A small text-conditioned image flow-matching model, trained from scratch.
Model: text encoder width 320, norm layernorm, activation squared_relu.
Training: 2200 steps, batches of 64.
Rows from block 8 of the denoiser of a small text-conditioned image flow-matching model, named by matrix and row number. Rows with one number within an expert belong to one neuron, the router's apart. Each number is 128 + 24 x the weight over its row's rms, rounded and kept within 0 to 255. All counts start at 0. Numbers have three digits each. After the name is the row's rms in percent of the matrix's.
Before each expert's rows are labels from the 100 images, of 14976 (inputs lightly noised), where the router gives the expert most weight on average: "lies over" is the class under the peak. Only what is clearly more common there than usual is listed. The data: cartoon faces. In brackets: how many of the 100.
# router: router (model.blocks.8.mlp.router.weight, 16x192, trained with AdamW), inputs 64-127
# up: expert up (model.blocks.8.mlp.up, 16x96x192), inputs 64-127
# down: expert down (model.blocks.8.mlp.down, 16x192x96, transposed), outputs 64-127

# expert 4
lies over: hair (28)
router.4 094:136147162153082116135151119148143126087159137099165119072136159092119116127101104110109099130085081160142117131160130118163114108111124152159155145135130108147154091132122113118129165137186104
up.6 124:140128101082142136153132126118116109105103113098131137097133083111095170168104144098115086109152141107096097177148149131143127105134140089184149092145145148113107139085134138137117182134198165
down.6 123:150116105149130111070096089171090153116127140141113124115111146114150135193153137124127112129112147115153141120118127140089148157154114179075128152162144141133120133144130151126103120141178130
up.7 091:142113127140123158132100129100124114083103114136137115136082109188125172141128156153166141143122101099140150149103146112106132136137106144150140120134149085096083088134101104096140133112114114
down.7 102:115123139163116111114123112112098131129106126137133180133119137097158119129199142156082175132102168132107143182133122124109142103151137199108120155120127169148149136133151111122130157134139156
up.8 107:153090143132129122115096109125149143105171131103110137105140111145111109135125169150186134113078120121137090148089157105103133138109119117129184100143144144103073103158132126106108100174166122
down.8 098:176134137122182135108163146119157113159162097120104133177149124114133149145140118115139119105125077112099124190153116137135113157182094129146087145143095131184103140110151122153104143137115129
up.9 108:131156153125094089128092100128158122123139116120156134147089163101111116116155133086172102142112169111118149150089115114127109130154118147145164149095127141126091125119115152120128165142142086
down.9 081:113107101124075106150130133162123140126142181164120076167147164180105116123088128144142137162134134115143091092115166115124107163123135114116136126129094190118155113152130140093160151109116159
up.10 085:095147131121173101140154137106079129168139085130099130124144149151140090121143091121125150135166101129172126143126097132108108129121147157100169119126158132111095154184102111155118112110077181
down.10 105:214170123112107104134094148140152155161157135156133125129099115148097136106130137136151085073197121144145134110168121128083158117116139123122142131108132133136116122070124089126151120142127153
up.11 093:144121139109107117122133111163167135107131164123101114077124143130124088098146158163125156081096099132121138070112139176126125182087184148125141117147132121167124137123109149079144136118150083
down.11 094:138117147135149148143081122147136077099131105148095120183108084129113110101091125170158110135116100118104097108129131199133077126134155115170118140115141100063123060112150105112103136118107148
up.12 103:097135137100106107148133110134140167140139179152140091113129086142118130095126106148097100125101142135155164110132114138101093070090112143114136150131148153143126141097150165090094106133107116
down.12 097:105089131169161143110132117097106123109111150174066182131128093123150115159106074101114126131130108160143144140111117129133126147089158077123173163132114181136092115128141108124118115119143093
up.13 107:115105132117121134127117125102114123082156127125131107134121106098085110117135161113097135122149128092120094154132128158123153074141106133149117156117138160128096134117108130111094149174114145
down.13 104:186131124080137129108132125140127107127147109108112153104136085128134117134121104156106177108131101146110136115094102120124112147089144120122157164089127113103086134076141124144116091105154100
up.14 085:104118135126113155122099151101131106090117110114130105123147178103155113111119132120144170129123146100151115122164133120116150137101141103136111116169122098110125134114165146190121140107111147
down.14 092:112157116115157137141084120124090121132113103139107116122171121163138114137112158101152110094162128109112107153143151137107127150092131144089120117146087145106116126137109131124108160129137145

# expert 12
lies over: skin (61); hair (31)
router.12 083:128129183122122106103141127158164135111123126098080126119111149106136142102126123146110099185158107127158066127156116071107137158093131139121093151109110135105127131114117127140107122160147115
up.6 095:144142129115106129156106135142120123146125103141174119108128121109144147118100130138108146162107113179153146101121124115123096150097121098106108111123095111143171145115109113159148144145118145
down.6 091:119145121135097119134106133153153133125109152142146118099141105089130143135141104120158155123153125139139107156152187110134149134098116106111175175104145137091098127147139119122176154078119135
up.7 103:091111150115180107082115132150141159113131141102141129131127128151144139159114151175146119153152117138133142111158125099133144125127119138122125151126088133145137132131141096134071132102138121
down.7 101:147147153108101111150136151088111086163149115150107130112088109104109120144135114138103059125145104150106124125069115153141123115148072140126116130104091104167098103104148157145099131152078148
up.8 098:137104155140135105119126105160135145110099138101139132160150137183149107142136138084167120126096153133127178150123142156105098150085120080139078072090112160144134137088119155099119150136123106
down.8 097:168131119116107154152122112126129140124107143127160126127135145110126086101149133114107159130150131124134165118135107113164150156121106133156141124106117092114145132135157102107134139099112150
up.9 082:164120158194129159113121130134111159102086120094165124153142111103110116127096125110172125172148129138156146114149145161126106178112140167140122131141146070121113098138136147130114094150111119
down.9 103:111092129142140115117135189146110119115161176123158130136127115118113124112148145108141128053119131155181151141109146080114141112137125117090135146134178103189118137134168133127109131067144180
up.10 130:077104120121124095177142151127134133120155122103133136106153112151116162124109122120139091157156169102116160108142109150129133113151117191082189122123128145090134107105097127167118119127112141
down.10 123:071165124092136101105138098139126142118122142133082126093105141139190107108119165110129124145111117130145108083133077178125134131107111133166157125135117121129136170094102105169093126160139134
up.11 130:077096149117104125171142112169134128118178084106103116149124128101107113156102144152173175140127112119094128155142086117108155158119129146115197137138160148151114129142116145112103106160103121
down.11 118:074183092123110148116164118098129160123090099076131134123136136137154157133104145151182114095106106131081152111167105159109133129134101119137175120165178115115112102123094134141130138124121122
up.12 095:143094144092129133117140141097178119131192162117093117147116143093104167138132147089111131083137139174165107117141114118153126137122120113147136117123094127115169134106141127110118123120140150
down.12 099:126104093149100079133151087123078122133157132128152125135099095066116176114123103155121106090141095120115103121110140139085090106163116094148111114160158121132123097148120136151101156112102085
up.13 083:107069119173103159100141068135116179101152096134112142149080132095139165125136137110111168134104155120153148123121133140127107101111135151138128123142146175122135098092081075124134142099103116
down.13 098:149145219166130123157166163137170104107120133100104090133095119158097115092101157102152129134135130146102088123118130163136117141088161139148147173126148141118117117118126147114060146141148131
up.14 088:122109087120098132110111107073092068128169095125185116099131127090119157134148173115151133136119157149140107101116102166051118140115170106098153128119067091122144131121139100082116112138119101
down.14 095:135107152131128151139150140150111145132160139149171112134133109135105147121158120142094142091113110161121122144118119124140107134146141152123134138124103161179161110131153096027104133147107131

# expert 3
lies over: backdrop (100)
router.3 075:142108104115094092116119169155141151093146130084117184110117151117126143146131097133146076112109131108159172118159144123159137129138133139119113140169151134126142156159116119152170100163143142
up.6 094:112125112129191154122148128144090132112134149109094123155091118171104088162101133145106096136113124165122116135098139107108115095114101122147140155120149139158101133150105131127129123099151146
down.6 104:178137109137158170078126153135178118111130111139124144110109126127134100107162147123121152141127143156131171107117136145155123145125126137144106162153118151153090165148150154134117077124101153
up.7 087:103084106129185137142155080158134135172122108142116119113163128132146163136120118125115119093148087115138105141124089087115138126113152131090152117142118143093145128105106146155109107114152133
down.7 091:130146128124119153141138136118127112116111111139142148107127170099121125115125134118146151125112159110166197130093137158128147132132161129108128143116104109137103098142111125103156112114137126
up.8 106:103153103154078117147123143117150116159137097129151141136130117145108136140127123102148081128109164118129152105123135126168090079136111100108181138125128103152154118137102157147151134111085115
down.8 098:151138111139175146100120106101127122135110156118086106124149133149110146132115120117137130106129123125104173152144156142145136158153101103135106183091117051111158100099122085149116160072113130
up.9 097:108165113111143148089132137131116147115174160128150144153121115114072141092156149111190170107087132154116157110148100085141143116168144123155082117102123144101124157098089118141152117110119141
down.9 096:126135112121168192145125145134125145128153132119108185158102138162120148134095130137160151145108080128140109132098140186123137128104112107118152176094131123154155123116132149112138099116112152
up.10 105:099153154156129181102100107125118119112136091126179142109108157094101117143114139146133132108208120153101185131160120125132131100129151090160151101134106138139183102108126110136135133132150106
down.10 095:103115149135168110112102088140144103128135122114132135125155078128127156142142107110131092155130099129138160133154130114148111105169157143133115126110132063149137123162130129133167140085146157
up.11 106:098110113158106131142133126136143128125135071154168125124095088099083118136140125148165173133093104112099156096135122086129147159093102123121100120122115150122127137105120127142097126136111095
down.11 109:145093106115081148094155112120079145065114136139159161128129172170198092102073112144103103132102137128130131135131109125128128145150163135094120130131117145089099085131130115123169129137149149
up.12 099:104108106116139147107134115161134163106077114129102070114123093110064153141128126108093147145118129137118101117156121098131124093112095144128103111137124178150133120134173106202148145101165140
down.12 092:124177110131099154145133138109091101126153097112143126139140111092125139149139146150079133116126084120125097119147144138146117114164110145150141088149092195106138141135172163073146143113119119
up.13 090:112122099151154164105159120092097128133178096120097155171114103148158111120084128171106169123129141126099147133113145064120164127151096078158137117107152121160129090149105129131156141099119095
down.13 097:153145162135116123120119140145167136143125117127132148171091155098102139116083125106121132126131106147172125096045110152134119145123116097182162117131174090149152091150131105119155166165096114
up.14 095:128126097114156127112133146125129109088130137167054125145166139110119118111131129121140100081122151150150114110135092130099138142141062115108141128118121169114133187172137081110117138111145147
down.14 088:111126104152117153091128135117094159108118092103131128166136151093109152151131155128160143116128081120140090139110126129092110174129136134133080090147118113146151135113143126148124103150133094

# expert 0
lies over: hair (81)
router.0 101:135126118129173122110142110130099104176120121128083129106115146134125131120131130126114125148151111114145177123096126119121086151131126170126167103149127121118139129141137102191131116112105135
up.6 077:145115111121124147134101155089146114124128118147128165119133121147117104153116163150098110159119158141140107105176105091152123128133148157129141120130099117118188114144106169149134119167138131
down.6 086:129152093145110117135171152157122135117131115145128132136112111118139138112132150133086062074126078122129160145126144126121136164098114148133120115116126132088100138129174108124156120117129122
up.7 090:106108150130137100097117136146155116156124143124110075076109155127154124088139101104135144137188095080182195141126115142146126127142151149120101113100096134121118154168132110193125096088170131
down.7 093:131147131120133134116098155142103129106109098138127148108158113124126128116108150099157156165094121135090112117155109149132136082137113142140135140167150132159139155134173193114127148133130131
up.8 096:117132148153124090149111135165110107106126136143140111133111104141113127178139087121151104113136092112109150168155183133104126133111131113112132120131098116142099135114120150162093132168144134
down.8 096:133152140206165141129104140112097166108082153165117125107137121135104117170115151117154128087162144165151184107148113111088134113150088135159105104143123142095099157115108135135115161153125109
up.9 101:117109109128149157133118147100165089113150186168152115163142115097076144137079152080110129144093156079141125125105142139145099180124136164152136131113148134108136116106170147119115131101119111
down.9 108:135154142106106073108116133158128068149111121136109173184069152153161169133160112141134135155135143078126134101140125104186102099155122117080126126136132107147102117115125128123121111120088094
up.10 093:097109109142125105089144141113140130140100150097132096138087115190126130085115122116148076150100091131154146135121129157124100138139150121144130090090089149148133134156133130151135108150143166
down.10 104:120095117068174120141103134125108114114124113144153138141127134142129125140134131151122124107100154138147135124118126106127135121162150111137150149112153144124130150154132141091151139065140170
up.11 094:101126156113195123161134101136109111148099151126103111058148129109135111087181101144130129112100109141128153114135137151152110144153134161133165106118125122155104124133103092208108102116101143
down.11 088:098154128119102160128164159129129137124122141150154111105120147130170119127143149130084159120157116125147098148123130151093131113138138129137139121165117206141193101130129184094127098128148087
up.12 092:121127127127113126125123096111142102184084164162151131119134105157100152130109109131135101086137124129105177124140136158131132188126111163109131142131164135147097161153120148131154077139140148
down.12 097:151126128140108129157158126161115161121124120145098140102117138106144142136099101126151160117173133064138143119124165108153130112160131111164120135171139120124119142173115131114156120111108095
up.13 110:151135083114092115124137114138140114145137184157160139172127186122123160153144155105096104141117137147126155136131095121122138117147134158149141105116214154124105166110154159119148101090120099
down.13 119:135142121148111140107124135139094141118142119197080155136118172140108139135073129114131084133109115153142096103125151140133105115133131128097139083124086104162116149111145115137119120123080133
up.14 088:147103127129107110130115114125110101113154120169186136164154155158128092125122136168161109162108132149108122141089117148095116156154155183096123150149130145186142075112100135091109121134112122
down.14 093:102097149129137118132107119121108155127173157136116142175155121106179128194108149139146121163125101120136113130114138163148107118107121125127098149128138092132114105088119145125085159146122128

# expert 6
lies over: backdrop (97)
router.6 093:135087115130122168122108146139150138104161144122131111113108127081154144084164128077182126125106116137154136132117104109169126081100088144141126156148147096121127103093130137139165176112122177
up.6 093:121069167070132137163138144127089164097092145128122119095107101104117129122129145133120126098136123152112152115146120145128141143128099103137152135134101137161106145142153115154129087132110111
down.6 104:142175096166153156112157112130119122139139147125118132090153131131128137142157096127180145157119150113098116126145130093139142120105105142136105149089138139104109136161172106110110178115100087
up.7 102:124121119132098133135164157158112147099140115125192113112110152147130165108131132160077104166126134112138153098075085117128127129115130133126184119143099132154146159152137076136110140145121117
down.7 101:120074158152166129124154162112137117149138135129083134094110150169132151185080162168131125152128133129122092152149106139078130139117132114104150147135085135100148130139104116139122140085095110
up.8 098:141138128124109124163136123110123104139136122158106185106152180096075102153140155101205132095156152136151136124170094096105171128108094105130116121134141138130131153106151143144146148149157118
down.8 097:086139141146107096123122108151125137130148131072139162141098161109137090140113170186121119151118114151148118124121157095134122127113181130127092122164091152132064125114124151102176152140166128
up.9 099:144100149138143137104093113097132110146145165146126165188143139147106122114115126157120179103133119111113145148156087148120124124120168155119122078134124080120144112160144168105104136136097125
down.9 097:104139122136152191116147098159122122133106153172128148121124111118109133091135127177128124155156076132139131157126092154125123127167132144159099143127151103145146105138152064113075160084062120
up.10 097:108139144111114126109122160135134098138208130115122113163140112113142118113147124097135118107123110082147092120097132161114116142111150150123094161100142109136143125137170165144164115106142127
down.10 095:130120139112107137135105127122114144149121119149142127186114151111134138179089148122176150102135110121136108131149095118096143130125118130143163142131126141114113134133096105119174145101122105
up.11 089:130140114144174064112130094119122135077132147129067113098089157118117126127155100104119104105113128149134104109160155122116135104125131155146137094130170129149099153157116150065100137120147142
down.11 097:139137116110146150123129108150118146167158088153135191135134122118162153125145114096116155133129109101113135150146125119165117168119150150177158074158113131160163158089163127164122135148158111
up.12 087:147126127154115120137116111171142150106145172111165144146076104109071131128143136108135122131108163133111099117136128116104129123140120112139139109115136156154154086093118119108117106142152155
down.12 097:136177103102116140125119156118139169114111150159119142126152084154139148132149127105089130112139137144116136133124128144093082125127169161120079114163130162117134152121154110119103099166162180
up.13 105:141118148134125119136127109172130078172118145085159133135131134109142084133121092102146098105100133122180130140116114119150122138127132133114148097151135126160113088101137154108160132160136146
down.13 084:119167120163153119132109140120083114141126152134165107102114111135139080091110150106169112088143124120163180139130117107100133166108112115126119103109131139082131133136138141087177120102125122
up.14 102:138185151121108147151094106127091129118139134187128115106098095121124114123107068147088119120105142145142187152062181063103094155125107165122121133137135119176154138127127088113137140139136110
down.14 100:119093125162158150149134135087139168122150116123127134092133131134181125113158099128094146152113085168113127128128159135079144157147129119095136077092136101106159119117104106160119106102106096

# expert 11
lies over: backdrop (100)
router.11 079:132122122126148143142125148139142111094150117144134113126123153097161139108113117129147100104125179159159144135154159158136131093086091134114104134124166120111125142153100101116143113123170144
up.6 102:160083156101102125126100139130144088130147138137172143163111160142158137092135135097113165160134120138175136118129153149111116135133160146155120110164110156151168119108196182115180147125110128
down.6 096:152120084082133186137097087104119149118156159153102100137105103118165113160133163122137087117164108135096075129149140124075119119105132151137126112128117118149132086111124164120107145155108097
up.7 097:129090139148127128147147137081146067105119134116107108050152111161122160146115154123100097161102175157142107134121136156131127111110119134116156125125148163143120117106128136082139181113152145
down.7 119:115127176098168100137154121105149171108134111131122124145139154112080167123172100132105129089146101109111097098092099127118103145100133150092136093161118101149063090138149100167135136119141122
up.8 097:142101151157101153144099089101130095133103115116096088099108167116139139139135131129157186107141137149149081169110114105104116122204080155150138116117133138131146092117113142114180141116081120
down.8 092:156099159162128086129102118087142123137143114098106104108088072145154114150128133097115103136182160115115162078093120152135156119114146135151115120123113108131102075144114150147131097123143108
up.9 089:117154097137132135139167117151136096094104089140192163108121126141139118122126123114091157137151113119095123132127159136150112124150161124146097118091110081122120152142136122131115124136088128
down.9 101:102103125141127123153149157151187116166102113145149108131082134182145133133122167134097100131088198097131130123160099131103102130124166147164154103151129149140067115118117166117166155128124135
up.10 095:127118130122090133145122117124145184132149118151132118143171129135109110118147090114099104132115120137147099140109168141133111134113131176127108123147134108122114105122130179162157143076160121
down.10 093:119124137172159121112139109130112128137140121165115094143109122123109115133112151126115147161144165173150112137158119160152171124145155125176107160128135172084119172142082094102123152116130111
up.11 124:120140137133174118137102069111167107086124106156118120127149118147133135102138144085084068104136128119099140136143098128142128124147136138157116173116154113156107136122117179109162125149120158
down.11 088:125085122137142143127147141136145137157130099085119124120077143134145170123150137097125133078125138132121133078112157102140125134114142138124105102137122080078151110122154039172144111097129122
up.12 106:106162174137077146108142155147148153131118096136123096126121149149143147130169132141146132148114089120120147162116152124125133120105110142150139125123131102146136112126156125124148148132137111
down.12 115:145130130111135183111127117167124128157141077106138077139111137136112135151136175130172163143107150160098067100115136132118108148106107155101124171112139098121136127103117160225097166157144134
up.13 113:078156126132118126107098122146123152118111122116129119174175103118118113134125120124130153128097145031110158126119173159112107128115136093135124131140090135077106155150116132109071108137138055
down.13 108:133147066136136155116149092142123108107146084135120134142129102149148097118125118111156141150118170153145116126105095117136088125113134088164145106111125107109098132128127165105191144136101157
up.14 092:122131115094153102111108151151142113172100109153127167128120095103128132145132134114170144108159121162098094135143068106167152134158131113132157140126125101131168099107126137109208141113116152
down.14 105:099142129114089108137090140096130109133121115143138114147151141131110118108110211109125181145112094136132123139141116123132084154147118127108109132121109091145094125064134124121073128129126130

# expert 9
lies over: backdrop (100)
router.9 094:106117124103116096148096150160140113165133142147164116107148102096172116114138148115135087108107153162156152142136121145173134077121117143117113116118132094147161164118077134130144153158130139
up.6 091:068163153113119118080110162142155155084111122139103138126133107126111148130110127142189136130144139105144138135109097128143157141113116111122110106085108109164144104134110114119121101170140135
down.6 109:143111129126171132068092156132086136137122121108105122096174115185109171154186141136118159138126113128102117072068106120128130198189134124152102062137144099145110106079159129156139125129101132
up.7 100:090143150129099130154092123111105099163078068183121122108101149129124122111133136111120162141181146161123134115092107115135145095107127074092138112146124124143128136135109129122182111127165097
down.7 103:115106126121077133156180132131121145136112081137170095113148147120171126147136166116142162117146113119164122116106108120159127128118134144144153118130141141109113120149102169136117136154143127
up.8 123:163145125139142145095169105122156111137094134122092109111148136091112132128140126122093128137137142164116140136160172133144142158142204106171118135093108137139087137145170123096117133133137130
down.8 100:141105134125130094096106094136086139116146108111102120123082152129137103153146141122085140109136093162130141075105131134124150133098172129152146111110098124135139136116132133145172095082113120
up.9 092:114123104142135101149163155156155125112146095119106111121105093134122184111113143097137113134104107105150136181128146098169126122117108159123162094150159128133101152140122109117147136159125176
down.9 097:112096109142125113109146141122108122088132145130149119116068124111095141118131133175114125127157158123119139160142075130111102130123129158166165138112120101149167122162163103100158136102113126
up.10 097:161116131179116099132122138117107124119113136124118115107109097144141170163117148128119126105120128134102152129136108074122114114139159170124124106120144128109110185153120115086096096108116139
down.10 090:158129087119112141100097116147097113139089120141125148140162110186131130125180115140131139139118103160132096149089133126122108153151131130113134140134095128080144122110108116140150140125115180
up.11 103:124129140139093109148096118121150149083102149122135158153152113138131107171139097112148118088104169147104150114134127134141135118122105132121148125121110140147171123169130135155131110145181127
down.11 097:123073110113092143127149096129115099102109122117161098136136133126138116123116169113116104132089148135154124164109129104122105097140112158165150137137128147106145093159119166109125128124114144
up.12 108:091171139144140104102157138155128102112124148120140134123122127119139130090107146128114141118142088099135051167121159135133116131087140108142121127149120090073195162112131121140150133128149091
down.12 114:168114068133148139142126131169132165131086123127139109151106130126123121104149152122156187146127124170148134141133134131173099124103083090116126123101168114087141212105125117144137128160139136
up.13 108:125116122124137114129107117107146108128097152108130136120141096107075129097158151124169124129146093161127106117126065165108122086145126149133095131104089161087173139154091120187131107142139147
down.13 104:106137134131103099117148124102147187102105143126126125120070093104123073150133098146137079113105127127112159148130170133146122092120135114121125143107089152134114146160158146095131107128165149
up.14 105:129142166171137103102136088131096124128106124099080119099099162139157124152152117121125121145091087165132114167073135090113125150121118143117119136100122137176130131117114101082136141159141139
down.14 105:126121114131157115164139135125098142174172122160119131150120162142109113147114116134102119114152084099105106120147132113096120163122173108102125125182141108135117081097151109163129139080121131

# expert 8
lies over: skin (56); clothes (30)
router.8 107:162143093126134124093158085103123143091108119135130138114138147120088117124123157154071123118117133123116156150130141181075116136156156136070147131139089126146111112085160107087130155105096088
up.6 101:104175114145099116121159118139118139113120127139146115124141131119129105097145105114137143104144103143130160175118120123155175102170094057107127108161115147116137169110113119139109155124097091
down.6 112:089134148125193130119126124120127125110165105121103109144149153101116145124136169117151142141082149165119115130182088104123166159094117217142147128151138146114129128112143114135176114114101142
up.7 108:118118127093146097082127108132157143136108123127133142142102131114111107138160155144178135204105096136146126134133132128142106126151152157100151107141093126167172126118106126120082120119080134
down.7 116:098131165126088147168171137114170106108135125146100154133175120118126148100139125117145097078135117139152132117073149142102140162106157109182113156170115122134120165093162145173124147070115152
up.8 085:122160137119128123162133136121104147085137141105117176140148153146163097121146099133151096126158102067116123102135143152128103143134115143120128144103157121077123116115113084098149145130101164
down.8 102:185144122139080145146125185136094060116099155134137137126148134118143145135133123094122103097104095086093119133109123138094136139145138135090086128160126135105099086075120143149098101112089122
up.9 099:140136156108147066107123098118113117131129155142137149149143136143090104151126109164125181152115118122135157110110139150154130124132144116157117112103107153168142135114101140117109126152122145
down.9 106:146116068123108166106147133133129080116129126084151146160120111151128170136144107098087136137099140097121068096080120152138117095111104077086106120093138122126091118088140114120109148166104119
up.10 107:137119115117131077104150132154165151105129163135125101130109117120122129091147154117095156147112094126125166093140163154108121124088153124140127143129154169159125137140155122125115124095140118
down.10 106:116127096131133142165175119093123166121145147101120087139141133127128145166169095097127080114134126157128115168098121159075088112154145136105106135090143107135117101179149148138142127140103149
up.11 088:088120134115091144143157125172163157148139149151103121125069111105114064111117122099109131141143164164128146116132116135123150112109151190152140152138135157137115100176136117109129126135152170
down.11 096:140116087117161106164147127107132109125151100146138110122114137094171134116140129083085134110123111145159154139123170106123187147166132119157098118114164126115129148164114124118134096137144135
up.12 094:117146141136166133108116136082100197124136120157123116127138121096113143098115085113101144197131135118139116112110138111122140111136151134143127139091125142108111116120135171125122125157107143
down.12 102:148106134101153141116082155131127131116144153112139117130100132151134103119097117165136091127147103129160137087119130130138158137100157135118143092119122161146157107148102135107140190113110150
up.13 088:185131113118140115141168157127140126148120114040140191140150132130130123110132112113127125119157133126151139108107134110150154162071134091111131125115140113181110136110158111115122136129097141
down.13 100:158131151141123168140140107109133106136120106066138144104111132121101132174118132140120147129159168148114102167156109097159141128121136119167131115143101109122116118080168151124121166114150137
up.14 111:104130114116125121137090138149131154136123122115112137109122169129113186177131126159110120172172132139102135104124148104152137114151099170120136108131130116106109108100082123122130134094101144
down.14 107:093146128115109145160123161130101101182124119099156138115134140124157150161125149171151151099155173096114092141135144152138140104108136098154131124149105156117158089157090113143132135129098127

# expert 7
lies over: hair (30); clothes (27)
router.7 138:100147141148155158134134123084128092121152103115105131160170091116132124149093097158143159153169122070115077102124148105140155126150153094142104111114103061142205156150160133109113114115153120
up.6 089:114107081138117128089176130129111170146141121113164142150135127153150159140135146126116121126092129109123140121122147091104129119152173105163151144160124121111156139098116115101131130089175156
down.6 086:114137117144091113171158128168086161075092130155146129089125143071079133135133139150120112142123103084108120127129128151139160132114157126083101146142115155132117117117143157165131133083135110
up.7 103:093140141128120103099140111074096134116140145127133101116124133115111133138112114185120149147124129123127111084130160101072129148174128145133180133123153115126117161117151102144082090099130122
down.7 105:131109110138170108152143129161070141131108149129120090125125129112118130144109132152112111107177148137146146138141123124080125126073108131171187136099180099139148092120114115109125126118130143
up.8 098:103091136132108154166130119102098162142145134101131123126104122131131127140148084153102158131103144095122144166132131101152164177102098139111118169097136125118139101185155133116097145138070129
down.8 101:130128170104152093097144151143110140137135122119109165148160101137134120164100128142112149132174153114093148189120133136163116104183085123147110104078136111193105175138118122143120108102154109
up.9 088:144128164147180117137119129144169136127141079135127122117140098125118156141137139127132138133123155105166082083146183074124123154139119116171090103095135127156100133124103127114090115147138123
down.9 101:153106152138074132124115140112156105103158132149105157114116123135142128104097088112190139113134157142131109077109151142112139098118094146119095152119115115143117117144201125134163140117139136
up.10 112:126134059150115151123147164118099125133135113109134122133186085123100140084092123120147117141171148136066093146135118147144178115125112097103143107158092174101151125102111145132112142162105097
down.10 091:140147170132124107116154167140119165106136157116137160142097163112152120107141150115117127135122147166108109153156112161160168178135104118144129136176113156140134132094109139122140122125129123
up.11 079:128162117139129143130130153145102150134112114130159163133072143132145116143123136091090081110129118089127112134104129130105144131133189128134128142099124088108074131118114099135148079111139153
down.11 091:173084108064123103132117122118100142171146163157109105127160106117112128128095123126120105143113079088161091137142135124159131125144147139118094163118143090174168150153141110121146095127128149
up.12 097:115147120137164133163133154131141128156101138126114110115102110107173170153097138110124119125136087128119130135143138122115112116137137127128140113132130129128095131092164092146087204131160071
down.12 096:117131158168098146100102112133121145122101111105089136121150147130133134189126108108168107105116127149143137151141162133111122139118111132098116170145143096085107140118114113137119067139146151
up.13 113:135121121105141129088139121125145150143129126136128097149131125153134111134135125105132103152128127055149132107130203111111122131137149161185132139155102127117136136125147105104124100111138127
down.13 103:132143149121127127187137142104134124108115138044121105167124128093104182132156131131118137111106113086137166132140157110113128111121138120097118130132126130151119105102109118148125144147129149
up.14 122:094147102151117120138111145094121129157139122139100108139086081144123126115166127137148198124154103105184101137109149088143141118162136173139155088150153117163124130170136103110122111136167122
down.14 104:111117124135170120125130160133141119112140111152166136160180134120144115121174130105137054111142104120162145101159143095140151150127127102082152162142204113135120127134138133152112137124086156

# expert 15
lies over: clothes (86)
router.15 088:128121159154159126141136139143136143166111150134113167106145100087090156106143175142129097096111142116098101095090128160097101118100167104107156184138120150115098117133109121163145130140129107
up.6 092:164146141151103110121139091088083155099084124126099100124107161106124152117120143124114107116145103140110138153167106160101147128109127166097157109154126073129129154145123128101184125100121140
down.6 095:126100126148152136144124141136083120133137149129081119098120151122165149134114159158162108133094120146137134146142127164123153177110127172183123123072130122125136152111159134143132111158135105
up.7 114:193140086151119126130113156107102130113148117139153109172116143131141122122123144122102111147160088131094159137142142113129118143159153139124104107114119171127180079145145143115133107147148134
down.7 109:177119158136128167067153128111134119110101119137148132121135121094157142135134122086124144145129165108107140140114089159127126153179137126145124103102112103136165094084131135127126105128114112
up.8 089:133116097166116094160136178153144136129091156134112106137145170117140132149141115109118128121119148136130127111152135134141092097143070133135142121099102152114133123061088124141089128098109144
down.8 098:121143139108159072144133108111128101123113114122121104115114166144138132160120140119141090117116120147144132139095107152055106115182118076129131165106118182147110061135105133122113155127141167
up.9 099:151150143128104156121090117107154160163158059080093098144123148165101103115126149115134114147106146133149138129118102147105140141161103110101131172141128111129138117111112142136145104087124129
down.9 098:092111120158161140078163171113150137106126124132128098122117159153158169139082091086154105082110167107117160097135136102130129099135109107081085165114140138120145088108139098103125097120146200
up.10 099:142069154122127140112114116133110124092110076095114129112115196116093144107114146093112128129087149163136163120135071127107143134149178147172129125138095150123151112110177139165159155144144144
down.10 110:093129115140094132107145136143128129131140114102109141179125166145129086131107133126149144094117127117109114145102115099158146122123145121157149082113158062110063122144102105110123125101055132
up.11 088:108152124142117115097099140134103126102134094143077148125146122131126118160069117131096143129176097123119146142131119118131141100151116115140118118120168127143119148139155123107082141101140137
down.11 106:094097127139128128102147090151094134125147098126130095096086150151135160150104155145161190188127176134099125101127162134150168130095139120124127121140157132140127114181103135079101121125170144
up.12 099:152161147119095158120141149133104117103152111123156144131112050108128167100124156137101111126143116116143166132162114128117096150132151114114122062159130164158118114115143091145133124154120095
down.12 091:137109093108131112136188125110111121129105091118113161101131077116124129135176132116105102136112119142140162149177156151128100136123110114164163129122135123109133092129128078169123068130132162
up.13 081:109122108144129195118100126121121149113147183130135202126092117084143137168085123131110106124128110108133134095095149097149143107082142126140093081135155157120106122098132121118101099115105155
down.13 099:165133119114149140124133082138129138115108131129155169137129105127128094113150128144101134122155129112145151120118157152124093110087100108125199157133121140115136132138110091147157135140148132
up.14 111:135114149170130156122121128120165105097140123118132141134110111098128178152128102151131144172110158138097104112143116106152107129144146141095103124105156102123066116142131182117091134131116121
down.14 125:134117123156121123149120149126132098084134126123122143123082106130099158120091099138122099126158143104095108114175133129145110107119096135106114132128111123147138131107147135143099150148177130